{"expert_mlp_ratio": 0.25, "one_sided": false, "max_steps": 13200, "epochs": 11.7, "final_lr_fraction": 0}
Rows from block 3 of a small image classifier, named by matrix and row number. Rows with one number within an expert belong to one neuron, the router's apart. Each number is 500 + 50 x the weight over its row's rms, rounded and kept within 0 to 999. All counts start at 0. Numbers have three digits each. After the name is the row's rms in percent of the matrix's.
Before each expert's rows are labels from the 100 images, of 14976, where the router gives the expert most weight on average: "responds to" is what is common among them; "peak on" is the class under the peak. Only what is clearly more common there than usual is listed. The data: rendered landscapes of hills, water and sky. In brackets: how many of the 100.
# router: router (model.blocks.3.mlp.router.weight, 8x160, trained with AdamW), inputs 0-79
# up: expert up (model.blocks.3.mlp.up, 8x32x160), inputs 0-79
# down: expert down (model.blocks.3.mlp.down, 8x160x32, transposed), outputs 0-79

# expert 0
responds to: overcast (74); purple alien crags (67)
peak on: steep ground (57)
router.0 088:606510550473487574445503442510502558454490490627476548513478553609523552441535546541515563436507529443520570439575486441449476471531630517484562556520496582474558481558575524539415430484549447521479480492473422583476414489537544442595573521
up.4 109:501464527595484570426515480520506533508395437423490511562522505532392454595444524526464453556432416522603441548394540463453470417609438489473486488500534566479517603473531467420471454446529395469463536448487433450516465490472578450424628461
down.4 106:502517409469445527572508462537477453570492453469492527427545462473520540506516539558526525530465566598424476529517511538463551383470534455462493372511524451485482498410554508540535592461484483452484487530482560502493521431529507390489423487
up.5 094:508523566562482590548507494486564523518494423465562462517543469579516430444521420523495474489514457449517518431466467502438448457525491478504466438386467511516478526483410526517576536407573508599592535406561440501587477527515486485507462490
down.5 097:519546485597516473506447523493515551451525557529485564462434487545443523525509564518491595464528492516502475572482460448530559528555531377418446576497526510503619503537507492483478412541501518521493402467510444331469546419526545524528486503
up.6 105:416494461547536589573530485389574538519491484462526487475365527439453508593444547480468391480539525505564509506514534511562526534394581451445450499591467564544466499588431471473456485525561441436563521589533455565534484469513507435596385551
down.6 098:534495590475513472486422469519478461486513560544568425482577489478619537492524593555457549499525482496505512446461509523518578525477543602484548547447453467459490380494553503478446541506464526488605571533462552483499476501522556544570523505
up.7 101:447567492447572482490516552468527535525465510450567535496468429496476509543564488520525544466425500473448575586529444548484573532462517535523528483565527579471515493507525539539523476551435513502543598492424498468460475499453490601589481432
down.7 099:497486545530386481530475408468517433505511588465618591463488490527617469560536526569523505530554441523475490395518476469537488401546541525482521417485457442618503423468427480519591429444485467440528505574468462535596519659495487487509523455
up.8 113:490597538482541552409468578535490480561396468488435453552532428507598567405547463535499583372510596544529448482553461561536452540523482440504441545449461451473472504453410430595464528529465498452545432552432505492467492446597504538504382481
down.8 107:530459503557409449481432482459521525423509560488515476385503536489433463558478454546473571471530417476462383466470547409550466435497490622500504540539518409510462549560566433407472413557489522461505591475528423496563544504594517504509509470
up.9 091:421466484464477574466513414414505464503415454462434596435591515523567557623483460490542532460477508557533489496488513445471409586516492395503443426469539451510512536436497430555557536429432589438496531539486534522581452431516512485503501439
down.9 086:567425493376502533565466531474420599524538496506523533483523490592522468477513500545510548505538546408493396484581500497490585469469547575536449491434433529466503457506497495446469453565560479498449402516599494498487564435484499579572511528
up.10 088:445518501424534464487597456476520418502483481543531538603493462379449485505401556496532470543488595528517433476519559506404524538441493447545481419537556432499477558565475461431551427553420493550531477479591522532566433559431525546567524463
down.10 091:439439546569448592621465518522518559549472502455482514370590561556548556493532510506503499562497448496528414491482476548556561512495421484473417551468453459446494490464505426520449566467571493445495573469541440541467448496406507404436402443
up.11 093:554503576523467554546476536505514371550518538459483564582476498578484481528493518433513419630513490521494528585526547463499449483518474579520478465504509514449471404563468446499484552521526496456550502512410494576587476517483425525531520557
down.11 101:462477485537464494478458525498497550513621545493504406513429536541457486560542557494478457516577475509476543469481523586445581557523490373520583543427492555562553598436553467580546552464525599524476494472574549467480590507518563544521463524
up.12 104:471488505545445505498486553525493516469523432489562394575439464520518598569536420552507538477496485537436481569538662488488531543458561539521456565570595500496459564597517556416492523491520497470483512488465534517543648469489516491540466375
down.12 104:556545487500561497506538545501475457458501492440473533462642460456446424498481475483567463488461496417578513545488525538421457539407606489501507444544463551458500490486384599536494491451475459530619521530474555565451364474424455471500487460
up.13 091:447426457605390537496470540475476509601497512456506456418481450443499468464511504510478314491493508484471472479542474537532544493458529422507458487480456557483458504528526538461513488456465559570523430509553539523471537530505492498457458547
down.13 089:493552524474561372479478474521500481429566527572428523485408524465444556527533434454526483500469404471507571561460500432545502504441504483529501514448447487588476533554487547470526523466450532507517549440477502459529547407499527476519537503
up.14 098:528533515541612537515472511482513529487520516494502578485509538597528478578517555501494530573494558521454490555401540511524497501470450464509488521499460528529420604428491511463456555516471549452513443539510524566471532429456470542526533352
down.14 107:421442451454439493422450431532442431463542529398444416498471493418494569455506523482500548500498450462561535504601565593457493522510503524559500556484527555514572519503452490458562427469484455527498552504472492470489567534563580425529439523
up.15 111:465495629432459514528425529421458468482455552506472464610505425435481525410491473559559479526485498452464540517485453457554539565527400502488562420548584554500445545535513507594541469525532533394510453527422505460558464526436461489480523495
down.15 120:406502445491478479520586464526537483446400456505561569449373511557483550526552494464553502510511501606471478545351497518463441440519417496445513459545465353494469496552551545506514527428548551514438534438589484430509476546503524474607425566
up.16 102:565483467523551441381407456437422562436473513502489523558571478465567461401370497489543488425537474593461530506490574536495525511518456519473468524401455535456482516537535507479553582621590513573576512489573433443631448491528442486508579530
down.16 102:492492468479476495489590588450517537517569576512500531495451487650513500457574457477483553465481384538557479581430496478486472469523546457555537579565573505463483487451521513474487495448482499545537407606562501543431544531520533477507430518
up.17 100:523464562518451516498472611602463558421494542422476551405517480504537415490512387454415407549552412562467521543485454431551507520529488585490479480548477577531493428490468430517493521469535440453572476428622513457534522521530471438529496389
down.17 095:485530402570480547446416503513559509419560456498487451488461488544458528494481462546491574462489428562566526517489488500547475404545436449545526542453535465465528547510458476457553463555440488552463458586468440457478557481521509550483569514
up.18 088:413486425567505539534473438479571489496448555549564495404416552549494403551516539466506379452474438492491506449478512554443549475515519457538504545510612515503593446543466445504520505491440451526597490508514496434625621524555485513472560518
down.18 080:525562471507458482444497611546496561424556447495508417490574467481400581470518534471535549570605465374537513550504462484592502399596498499453463511487550441474532447483481454493481500463467484423466528586475472538532461485499497502498487555
up.19 098:446489490450482494517422566484464441542439540477538425597509428421513511481496413499504513563465534563435588511519431467483422594518411404524551547578534485529414509406503508516585506523430474427539630500533453472532435505555502532530490473
down.19 108:403458537428555571495533476601618525527427456476494554515420530552509542572559565424473412533581510454481464557461486536496512458532512566439472497474474470477496463608514484501466450458569496617454469305572465500470498516524473453418467466
up.20 100:464444482445463498543503488522488459539573591475534424509368509522533508536512610374453512508538419523503433531580455513460473458539537383487557529545542491500482455595497452483468568436462472510382451512480500519475551513420528474432477461
down.20 096:480482545585501510448438573545578472517484467540462445487575457591460540431583432494567540428587487411481514492591503531576432550463530576444577453440464480509449421402505448465552480474448446438416532535502499447446512584393402498546520458
up.21 110:505547547477509574550519483503467414550530472474585428504588515570511503567512494514508588478576482575504589491499447506524558520498423361490525470509510460430465556434388558578506486506551554492496470576550470483559425477548517501572540459
down.21 111:483450483474520435497480443522445552490515459507527471534477477427530547437538498509468483501448508499509459378555522513504394525538467561599507551558471575482573484506547565561443486585448584493571474491457446552463532614454510428409455504
up.22 102:441492556516512469441453511482372438489492569495553508479440534493500477352412476464472441458524427384481538655507496461497458523598493504496547520484524524529569503530510475501486452440454477533402465392538599516398455519442552586421430577
down.22 105:487580501449518588446594664510543478507470526458452509441492578458487537518482518369619489490449587536436490572503455544542471553488570527492531456493526473426478551436438539498559520498509536476405462560509474417480547435432484510452470527
up.23 113:546466505453503562550613519402507510543440512494462554485517541542485569522501492589469382475437575467449511530405501509482550393580587513427467517495595521446505495391550527538509417451527528483471569555507549498546393501432438480434598572
down.23 114:560522443420508520538513458510480502479558464582587502551442555489537507416551520447481559495453480518436563513527506593509450501569708507469525475421543517459441597415594482533486421498553496427525523487515509483468497415488433590512462486
up.24 105:449514529450429500490473440509551477544560485450468481370528485466557490570476501447502502484524513391544429552569462527476520458454487544507375495456504436466428487461542531525525529515547391530511455366590555536542432442449506511488430435
down.24 102:474495534398541539480497516603393461523582544474415462526437498500460541479383540530521588498464439552546517434534499545516482436454510538460477532509557500598516542487476494469436376600518477469470572427417517493517471497600558476512514528
up.25 109:623398485442433479544506506484471618436512556485549522574520527490472532564519563473513500514473529586509495519518532525573409503499489455394466487413556512513461484447500586504572489486597452461565441509536497527586476544443453504532419533
down.25 116:489485513539528514557464487447469509576506535540564467461504481496436481491534505549487559590450487669480502498489431505503516513517431456574521479546434562462522547575472550599511517551508527511466491593503553484481485502400560449504562567
up.26 085:499483537541544441456591456555566503513510483492481503626501430511476582591470472472465466453511495572554453569508510510478633583526514489492487523511578512562489438527435473468507498501479409432504610456457538451537532572397598459396573493
down.26 091:407492512454449541542494465475476495495464519442596515552511527558507426435502450508461536479532471576560618505474477558507446448457534483496430499395421447555461536566615474536567487435450462514476458567521445468534530492529476488557470547
up.27 095:449432532519430510539429524574490464479423551526508465532514636485418475513492602480520489459472401536467499424532524499515395386583530426395489441550459456484507502492571471469468573479472468499558446480517506575478529388487487530508495454
down.27 088:453502528530452508454471489469471575585518517527532389468572375483413490599509468417437524450580450484485507497536455537467588542459493493556473387465604532530500499492426507505467470458508606509489594410415537498499522458416494539500480474
up.28 099:484516516414458527418525476467473497550522506554415419450470525503536480434509458358525517524529392425433521516526453482436433434518499441551465526584479464499496478505512614470612490453423522464563563487438509517468461479525539431448510549
down.28 106:426527543589569542493495521561501520462437585531527565530547448554581440510557451475497480506516537483540546502402485529504473536423557467381497492474504471477551476441510441527431501558475445497422509439557437458567503556536417463586416403
up.29 082:516560562504458531537496455452532569453464410455497464492554534558494496502459555465541507563509502534538491564471434449432592408435496565576547499475544468488546472550500493507470536492628563457533531407589570657524500509452519541545415502
down.29 087:440558505486560503532420409450527533515480518465513482449479479540453538592557550532566529444467545495451544490505519493587409444571542553448478535477557590537572508429454513474463577493490466580463543502600549568546451469546473586464444467

# expert 3
responds to: overcast (93); purple alien crags (71)
peak on: steep ground (68)
router.3 093:587486546442490556478509448526509554450507502625447549504492529600521533430541552524485565409512536466552584463523470416445469436524635550450606537529511534420530501541562500563451444455572450483482489477457437576468435473551541442548565499
up.4 114:504484555504559513510502520461519500635369577470554512538575491525581526513500460407559557529548502439390404526499502519455489468598488491463497452434531463574391524599441582485449546396537382403472451563488540506425534530450436476459469486
down.4 112:464502482471477524506478468477478490408545443521475495442484508504643532457576472469495517486553480497544459488503426521547455553407426535508476429576452548454438458440426498472453480620468519452509476444475436511656426529517490431547443467
up.5 077:391543432584424457537499546427535440509587504421522575424425419517496460539475490530575441463440536594496544495521479437568451564527484465538449511542547483577516499473449430490485519452512510521466549500524562537495493473496511470428475423
down.5 091:523445493411455484567477508492447436589512495529620561546532477555552494485489403463467539483475485493591466511445596499456551482577531507582520507457412528547480512454405482421452540541426581557583569547479556486604541506562451515537545461
up.6 086:470567428479551474501505537433530417521470499473481549484453627482446500528523365433523505525475384524520487475525466559575479556523513474461418536485456485571466500500584453477460516486519436522523498499507506511494476518533408509505399479
down.6 086:410492538485446503407481522525466556420535570560574464433548435583512433523538492482519499544547595486485524504474456433488518473476520536544571557515524444483495506489472516494565544602487555509460545504519543536421493455432645479592580583
up.7 102:411500430493427437512455490504508427441543451489503457514517519488583462489411544515520533445424506561516501569491530539494549515526475441487367465429503467475511458509414474574536509444536533476486569435495536412508501479557434414606585523
down.7 110:472512441482568559527480564469507498544545530571561554518553438546559408581460580503578522404492439487459463425497512510456530436437494567510584501583372445480504564559488429382482489582487483640510461494548548537456524506459435437536480529
up.8 096:564487394502498607505547517453465480524577503486533515453567455572526447511479425476460561484493518538484427432635423511581508519507526463450467415483524574475377547557451436497530475485519549544548520501506443574580526497413445457479482474
down.8 089:489576548560489414476549512475485443437393439528497525512485536560521560537585565577481499520488596529546565548453436530384469424534477566455560487535433546509589563424550447498439489435454580526493483469499476485491462521525464485559530469
up.9 095:462514424527510538495404479476514431500520555450521570539547547471571584467566529565521470564565453509546523432485514522408468435469508507521524511487501465499392489433528434601577483449518494491512579503495578566502486570407450521501461454
down.9 088:542539532481488543490470474546578487456561485527440530501564499562353401579500431545548585442443523455541478615478432562530532531426506530520481379471572488529532481467504625396405492450494483420482411467521522468488489555566529470493477479
up.10 118:556532416465518475506511508566445454560435461459510538532489595440553580575482613485514501494602490526500570480549472548480562422466548417439471386490526476519520435568575568570471544519497555544471397582446549535549432474470506553509519523
down.10 113:552523558552552470553552485500492531458546440550421505525534513468416487455458582513533500424650524527508501519661467515561415493445482566537494516479463533498481414487595463454495490513438468494567585394514500529485485543518515459529504520
up.11 088:424524401518554588565490558505426444547459571444530469531552574431537515558493514452474523550522576534527445482548516516512547401518491581536505493424492410437508495553412487540483525595479478556556479539394536495636498488449478460416475510
down.11 093:666486484540424451495506486550530521547510479526536545532507471578489452433446433511568509528491525356441439504493541565494514534434461451479528571463569558419505444484558570530510436521449460457457518518493561530466573527445485523521479509
up.12 097:499482466493524615447465426475618483468515522543511503449519581444394512532446439491477532499508423541494525487386548510533442561462519521582550538541529620435467412618502507516480447456544430514458533496391406510504441493461476532557473481
down.12 099:473554422521542503500461542501350519498542524465452453527515468524498576417626566483539485505439533398493590534456489495456536487490483496508441516516485476615474497444540505436530528454532586459517507467551541535563455495539480495573532494
up.13 095:503509459491437561429462471554454453524558591502499502455469573580499486534453457472491457589490583549497556479446494481493527450517480501549576544565535588485475524551473530498516360493544522473526447486485486433500499378532403516558471497
down.13 089:442457477516474474474595474483454588515466452433538454463556515470473481564544464536437521604564570517444398440473552507499559451531446489537528482454501364427618482504546563476462408433498514470458538468521515464581498490508512479575529459
up.14 102:471581489383468591550531578581533458518416540429506492496419383567535490486494465498517501456436438488454535478499434496605627449512511493411563494520474468457510473435484504579481511545544419452557468474530483546508526528529472576504477469
down.14 103:501516485606478512468504497480500516447513482509498418572526512500444570536451636444547520434554437510546443492369452590452513514469558562454564489460419571513409421511474558471442521525405472550520446563464473429461420430521514459405532525
up.15 098:461453481433501504529514554534625510451549474495503492446501487449437470556525500537435421555505532476527594429431479549487485575543472470505523543430588571542499494459438481603527414567517516452572518437470502535576491463441490551507438480
down.15 100:542553549499470553437595559430525515541464582478456514518436503578464450462511521555484591614528539476498477496500450467639536469522575537515545528487463481548598545425561482474482410583541533460481419496526535459483512449491474512554570497
up.16 102:432499569551653476458525476468562519434469383546573482527502445462578405480513442497476536530545468583462522552520523495516518431503439451492431541538584405557458557474466546477504520508540466478523588469504461452484586567474515492560516550
down.16 107:501465516533543544503510536483534437537501555481516476641498501624583492513475541508613549444440524457535530531462468453484562575531482534447455564558443537419497524558497529498527490555505485553498473590372489433504461466518530478554489511
up.17 107:537523627509508480520526488551562395476456575559544520465459463488584443580528551527475482488533528525425486535495520510457497521477466565555555532481506479535483483424383495524511512431497439553492519504554461489510436513431484565468585624
down.17 106:487472514443445644595494449519490513535405444460583560569517546576557543432467440441511488555486543512483464541445553525496577498477505460413423513537512571563576447555431503447528535474571484475405450490478540507523495525484495420522504574
up.18 086:472518521525602495580451479421482502427537461534501515519516454546488492573532400455514497472378531594490626443578527514540488550511503418482535470573488486489524429487464487504525529528476561496482442490503608495472438489448471478450506508
down.18 102:491488521485492487450563512508536449602474447444473479565626508489569478505511463546534520435472479427530446519455485420480461551431428475516521645447420490384413554573611570507562539424454543589506471516471460570518523548455545484566486622
up.19 099:491486490596510506603468450520484616629557572541476432467563517382438518559542455517554502571464452572500476500490497500475458597529543522452514559535491544502494573427475501557488452482541447581427575463530504448458568450517489527444499506
down.19 098:575511469444530539454447431484518510485502472434520582544510547532495386510539500442471525530477490385528538517505474537519569472495521506668554415436608534504490547468458540609532437518457474517540397448466520500514547581416555426498524534
up.20 102:393561612484569527464448485516545546442491477446541496581473463517511546442480513420494537497537458516538548585538466486518538542450479479375518474432516484523553500518510509498505520441532502546449512478546513553478574541460482405564459430
down.20 101:422477444585412519521530496512472515599435486445543460546516555472567535491511509486532519511499496511597517490508410497420437488539429501563501570563423478462412573564427445493575488579418513515528479494451489435550437454511527544459553488
up.21 095:535562460583381527507460446463444539558523507468515508462498459542541532522499397517456543435504536548446590513470535479519444480532478507473480608475480457597484425623495541579531569488477543444529629522516444510593407455479423511506485490
down.21 093:440531558497548497442569472521529568466482557500555510538497513425576527514506469454446485587488442508427480510483493412507495496496444479465520442592557405437525498479496363444498390519566454468489500560496516478470551628551480448498392478
up.22 107:394600607523528512472579487465494488524473481523577568522425520454524500455591488553574444447505536487510516532532431586468490473478478422441550437460551512459417484500550461575504476511418577459433479574537501548564522524376495523578456555
down.22 114:485554505481558503537462492460474479508505499454492433492483522566551523444517428470445386569495449501548525532541365585422436558510498549453509497494454536451466477485526538556557435475524463426470535505504478428468406629500488484428453581
up.23 109:493564529478594510607532515507525429491429570434496461513487549407469456456512469451477565528430544497549516590529459545541415596573521433539477527490508491515527514487467522504492569654489477484428532498460475572497493503476517518491452428
down.23 105:491444530521438528475444478533394443549509492440549447455536465556574449475541415428449476500517471517500520393525496564543545394506398476515497452434541465452439484504498570530469461490514509605468508554476422464584522449474494451571567384
up.24 097:509544442532434486587461559566566441424502505463629478513439561547500591489606427463517491450433568468486429564453489484501581481473511492477533539504582473431546531565502514579551561475592568474495485487538543587456525633535508508546485503
down.24 099:470563454521524547519499488533502512510477472424500611548587533504506440463438512530496454514492562418533625440554544466456576529551426514491467607450440536551541510435519460509499496481436484550460485484471492382508463470540560408507555416
up.25 100:529500436504466620545471460455499513490525460519401540587425472502509579436479442455438527558542482507403539527448459513437604521486461522523450524517471444450470534475473432622426412514452550489438590609550508523464487503442540564447490575
down.25 095:536488516556508556480473516515501426521498487453562425533490518518458430513541458493558547542622521544445490457560532488550494552586508515459479499488477509537474440460432520484527400403526396425555460487504455453560555479586526478562494536
up.26 098:460522548562503470528498502545596383551496454405529466451591454420535545552441586529530415541526570504494441537495509580485514556512548529631445522562628508467482513443507526490587425539481476467497463479435412477504457505479461433472512540
down.26 090:581419489561455474500438492572453538506505467546467494585413397452476515525510496427423486490488460465539583525501458420495489520554501555466514533558446472605548483470523480549366447541583531544493508460536543493387433576570438475514479571
up.27 112:478532524473480526564515504582538627449518466476422487572486512495515531540563436458478475455521440587461528499524417504466522517439484539503532529435455435426476456659533507454486515545488503536563390511555603460444480500498496471549537606
down.27 116:465519540567512530447534468404526438532442490483550471491479558439510580473398533591571517519549586523509505506563496460537500534519451518433570613610456573526527420496506502572545514549405516494527562581545524461551529484445533461469498553
up.28 091:419544479465493537532605500410461555482533534500498502509536409492427485552423558505489560485464523498421423523548486445458557555472510579498585458498466471447408443488515498590547513539550497472468490428642559522518564439509474502548494416
down.28 089:539575562484521459501545524499446477523434496515550564555474513423577511540517388483492512559583487512559513516458483601567491442517511504464354472523505510601580534411522461590453464451432524581427568524506583447454490507508561512513514570
up.29 107:520573507544470451587528482538460420491421556515402505444439442376475482474448528406578489431565484548511464621456424543513492456523436463482457494501524445439555497445510552540504556460511473560489468426577579556445440511486464545490527517
down.29 102:497535424399559583473388509476470493496476520486543457575542472573470550471488488443534531474551484527455434505489542533528561478537570493459561460557557585446506458535428572516438416432462478557417466535533523482525439520500494420484573538

# expert 4
responds to: sunset (62)
peak on: steep ground (44)
router.4 090:602494540448508573451488436540520567457522480622456605516492557599516501435536529549522580436523547441546606454577467443464483454551617539478551546523498566425537494563581491526415416494553464504450480498450440573467426502529540437563547515
up.4 100:426485532445492511446511513506509419517507515487533523500475550526464457474471581584511470596476551493533429433541567491538518521530420495489582491550484514575460474506512550465453500605559533454431469550444467465489454426569442561477453549
down.4 107:510448492428488492503462479487471403496534545489501456475543423471576517466491453445465578435490526497507481447445585445660552422593542533511425508462581516468470484502507486417522502499513529483537502518498531369463602420463550534545538384
up.5 119:483453458548495436542415471510531439565485512521500500500480448603437503545503499525519516395495460512505533505479466510476567478467536476485460399516455605561497555419507541469471413549439544488480560487367492513477465513423536380581493471
down.5 108:523549576450479561522507519489504504488438566476580475536523506529411578438551459517488477506583507570475495537491524434438450497561441504489442501501520412585469492519518468507514554506549407510465560515486576548560510455527432530512476590
up.6 098:413564512501455529477466465604559448468626499501580565648492451453514536569416439481484511394481461424411475523552535474477475484480536633503558444448503499537538498461422437474462508527497563513452521540453522594448462471480512515473524446
down.6 102:499494441457530490474483575472467461536531450402387466459527437575511554507432441531512520547377490499531552421495514524539502419572603510551478526624386555427555496512508457550524433531461480526530575504509526470577491457465502502535440512
up.7 117:450525523402477581437509520479522458531496495497476412489604522549503521414467509452487549437494563448526456460479493421526539489544599517522505469550570494463468546448509588525427390432550469435396520450618470515471436474529522483494490513
down.7 112:537456444514546502593442500464493506517516486498568595531442569487483464517471451499524533491493519527516528499444567554474504439482516511506498381484550599543513470445455498535556458508466414580552474569414499466540497526435547580509531434
up.8 098:406539520519489614474568557522523503636460449456553457479498515409491501518517482477376533543471484482452528528484506508513550453535533478538535450507535528442579530524388481530560537562547507501447440458564408484553533396544504472454412523
down.8 102:474493493619478441547490534450496561361488470422429470468476493468439508441480464566535437472555526408488433451474524407473546513472418432519516585529375493546481522498515522506443585465514510529614534527467540650451566489500526519498523466
up.9 108:484486550501564474457496390430588413424495592467421528583464543451488505506507477508489527469512533583504448586541427523573474536494522426512520443546486473505489516443468493577527541383527505571575481479500463593542442466445502563559573491
down.9 108:503547554520460503537467586448465485511411400467503575418440549584445540504472517521511455538449543567543586419486519524539485478467529535540454560527493529542475499520521499366460453509527547522497458407565561448490500542535594526452514493
up.10 097:475528427533415527508471515471584436465532466514578506439528508529483402432409537591469444542578484580470490489582497566451433450457509553460472573572479475487518586477531493502458591503548499571583563538561480498512620458535427416366441372
down.10 097:569542497545493459449460483442563568545449509509477493565578516498498407495495513512557536572472550390470498519532512486623496529502526458511465505545527493427521453482490493528497502529422524413554639464471478483563441494487590501572496459
up.11 089:424461492444482556530521520547578525518547488519518519530437465422446507437544527506481531469467456508476511482490415459448525446500512475483484522614440523550503493598440495449538504426445484523473536573645464501469571536525552421450459408
down.11 104:492535479517557512538464497565509503607502467465373490540511502506550566509443495502518544604514619487535478410473514478508473587402506475468393423510445471507541490423524438609573438526485551453582593475357528513482462506581465514571474507
up.12 088:477470433544506438557525496438589488550529390494539558499581534540537524552508491481529454518502445497510567544523431462436508440451480455518467451487527490502456490637537494576604574441482534506508511606504538476458593568492540512537509476
down.12 085:472545560401436504518417449475437544528405491509533425497514427514471428402426548601491527529547500499451482409479482513448555497462467529484441448560478482505528468430456467532483525515438545462511539551452525585677405586422466542501491540
up.13 087:465499456614565503528488537527522468539491462486498517552483499529490544517464438434424389492475421438535364545437517543480496519479503524509519559575547471568503575524515477537504484545460543564466499447441457447499508531541500463470461452
down.13 097:498533498542527467514571628473452496509517436509412449519496401357556606513544487517511549455435483414540496503537451421527482471543527517500553516461407519511516515490441492514494465530576474434504464537509513607492467398475529527462536477
up.14 082:582573524438415414464467463442528388419540457499518440496444516471560505542634493495507523441453519440498524511496509555452417511540551518506509556563416396468426620538579437569621560543497504513570594558437535489536524548500467417531441450
down.14 083:531512544459443471489553585492441494549419448514510493460539427549542486481510438547567599610513488547493463518611477506474513511512459433463370431591441489519532496513516555439439511413483512485504495546421547497528404580389539472571546524
up.15 089:430462488539537509445511469578614522486539556542532403693604482543486513535463500389449427484525435426456434576449548503532558423542407535490582590541505466546482563479503508552472525508521531507525509555474402606492468466561469554482491482
down.15 088:473534496515552445499561512539394480532479501447495553427462463469504521471520467493439515469429435635448494456484517550534503442509530575574650414555484454477489373529507492471425388536490555492537487415512534527496492469559548479497541467
up.16 087:410485400507581430508438472493584567567512544495633535495537465489495490547497466494484367412481525507479536646516466512434439523590419445559446442537510492438522451507476478493523536527566492500553501528507421592458507453516449524556473479
down.16 083:495443527508527537463438462488546454512505535449489545545507616454487553420537592415487572596525502526520475439491579465496484431436513486416481585525489585586466488434440475537515469459538534468403474417475482537438511549451541410507525517
up.17 104:526479589526589523533510464436424475423537501497586606541564444473441533418502467471565534471567546492442522463493483539498482477582560477534485409580489507480401544455410476571463472497500394524453524577558554501483495534497382464504492509
down.17 110:635418428503521513520469587528421574525423386532513430523480529486528472511483489475461605496522399620465367486434528472435518542550473499472504459489540410393462386446543515516500480557466506551518538569509480535451470470498538543493524561
up.18 095:596447456454490517512591554514477530587416419496483577423531436474463451466562534464477569465462560466424621546394538490591508474578445522613473580551470499462477487484504479378556526542506517550542518506535550490512498520529571508591524500
down.18 106:481449419515466491530544477437543492469505458538506468516429470539512540554550485597492479456462495528531510471500568506543523526424475476489554472452572516506465520477492521461484594393526532502430454528460479534518559388606465435547494489
up.19 105:623493440446551475561506503553449530482424585536447551525559561495368493604511491566477453489493484590522480460519426523464505467481488528496519500608562539540512529398551536523568491546554496429473459632534485443452451434514490484482496557
down.19 115:442581517571437517507454557482489408463526553433482654483445469501571484544490549471502596494486414417491492478484510541505482428463562490474510544485460497420560468585530459485500505568520489405510549470449514524477588503541493552523534563
up.20 108:557490523392501466557489593509525464483427488437511532537467493523492502492489573459465512509432523527430475457499485480426551452420587558492417503521402458467420516517496575595450579441569507457483502479569533468502430441485427513389485399
down.20 101:368524535459570497493542536546494436547480452457446539453497491563553500553571402561521446473505649483473558464569526564460441542479562478544532461449481521580511488457514468411538507561431479595538468529556491477548511494514521526558546520
up.21 103:395430530386493482512574583524443440476566527519495486486428572479475473454522485408431471583538455493371460450523505458537434512476524505432464403565499552555603533494500430470519522418561511573512432473428588580453453585496467444507527491
down.21 112:483569496479405528583495515543468472545501529541492423581462428483577469578520452467527397558432498554535491500531548529554520431539463447478495490434620510526376458456496451566448561615511499417427454501527473514537457437500489527538449525
up.22 108:483530602472534468505450492623545369470537515455600547563564435452542495478439519601511509439513468458476481507531422591460483457527397492573504539457494518511516508506407474444498473430545510539496483577460544546596445408442465566573518583
down.22 108:453508540480401528510477526481462454496492548603457440452498465571540485556561473488438475464538491507566379507466596435632471540486563507477554519455490470488436478607545591442480485604441520478533488473554475450492464577512523500565574492
up.23 103:472463448558528551536520502495488518495531554465520474528450498428478458608437487487499414535476577538499560527490457561560491534522466558511485528459475652493537470526557575492541483516665522469483449506512484483435426440444480431535531656
down.23 097:476448486558443454451514447526516384507529555606532562572499484501462529614510478578556489546471497582520533552484482492558494478493569504419473485532508421462538548494444474576605383491420489565404469556489545361471482531480545398461500428
up.24 093:429497489478521567461470455490514464510419608525431499590530496439578472562597529446526521559501534514421495480411448593566496515453496457524456500403417509509337505433550501492478494469531553546597525613547493525538442513471445477552505424
down.24 087:479574543484551412491551444568472523472512569493583521502426500469388477464503498553496412458476556484458413456534569421488447463509563530481578500586580383521439459547471481512487589480458526487506500519558537520479541543600535519508428458
up.25 109:558473412416409439445470489623530408573391604404605469540512423466513528590498434509403477523498561497494558535463441569547452509495528550596556461512553483491468494419457478515551433574597460471520439556469493553563551538471537443525491542
down.25 091:464468511440460487546529584480567511440592515526395547470531513484518449540520578556480485574505476515507430500497509518564515512432606497464586529449468344502494479510537475506489461458474560480499542489547523494442427478575513505534512402
up.26 083:432497451599426511469504559513599494529469476482571514471546511469531491499498507533484470541469490491438398546500483562526521488510563431536503577521445475595409463479598466466492568465503482546544529460505333555540481438457434514579459523
down.26 086:477529426602507442447592513520497565516508548469441513476477458462538496574591421469539415496382507515440526455433425534484413397548430534509582525514491437506471453453460454432492465466529500432441474478433559450514427480620540400520455422
up.27 116:544463480476439539409545481506435592504568431576527529594478524542520471473526520528482429520469461551574509568550420567419515478523529484484558508543445494524429436520515526566459528559483515525580460436586556541426470417521420505485458529
down.27 120:533440603568530520525513545508476498417497391555527513425451506522475477456476529455520548445529431488432399517623493525512420543553522520429455486480526525452563524580486463537448461454519439448505522552520406496544515547428486559549550533
up.28 105:488465515368544582446501555590597554498437508481524487493456467514383529575574573467590430385459419512528445407458373488432520421482428507495455519520494502551557500469488442490543446539398481522501504523440447422516448428463512502493424481
down.28 105:597558506560484508546474569460500465419447510455474493436495394461503479444472401549494484487501433423541387525562530546480541456525452526565546474626512468510560515514476482550571442444478455488459521466528457513518581541470474556611537526
up.29 120:497562443530509498407473493476609576435378443515445480515474484377501492560505486433473443494530493546496487537508462634463578490493507560509504572470500416501585499481558590533536503506482433428489493452541511489452603476502528516453536505
down.29 110:472497437509549529527567542671521594406530453554523486563609434484556469514543572545511459511570431370552491424505500441494485417498480540540525535548447453429517499551502454532534483434432446430482518483505467453509463545497528501496533507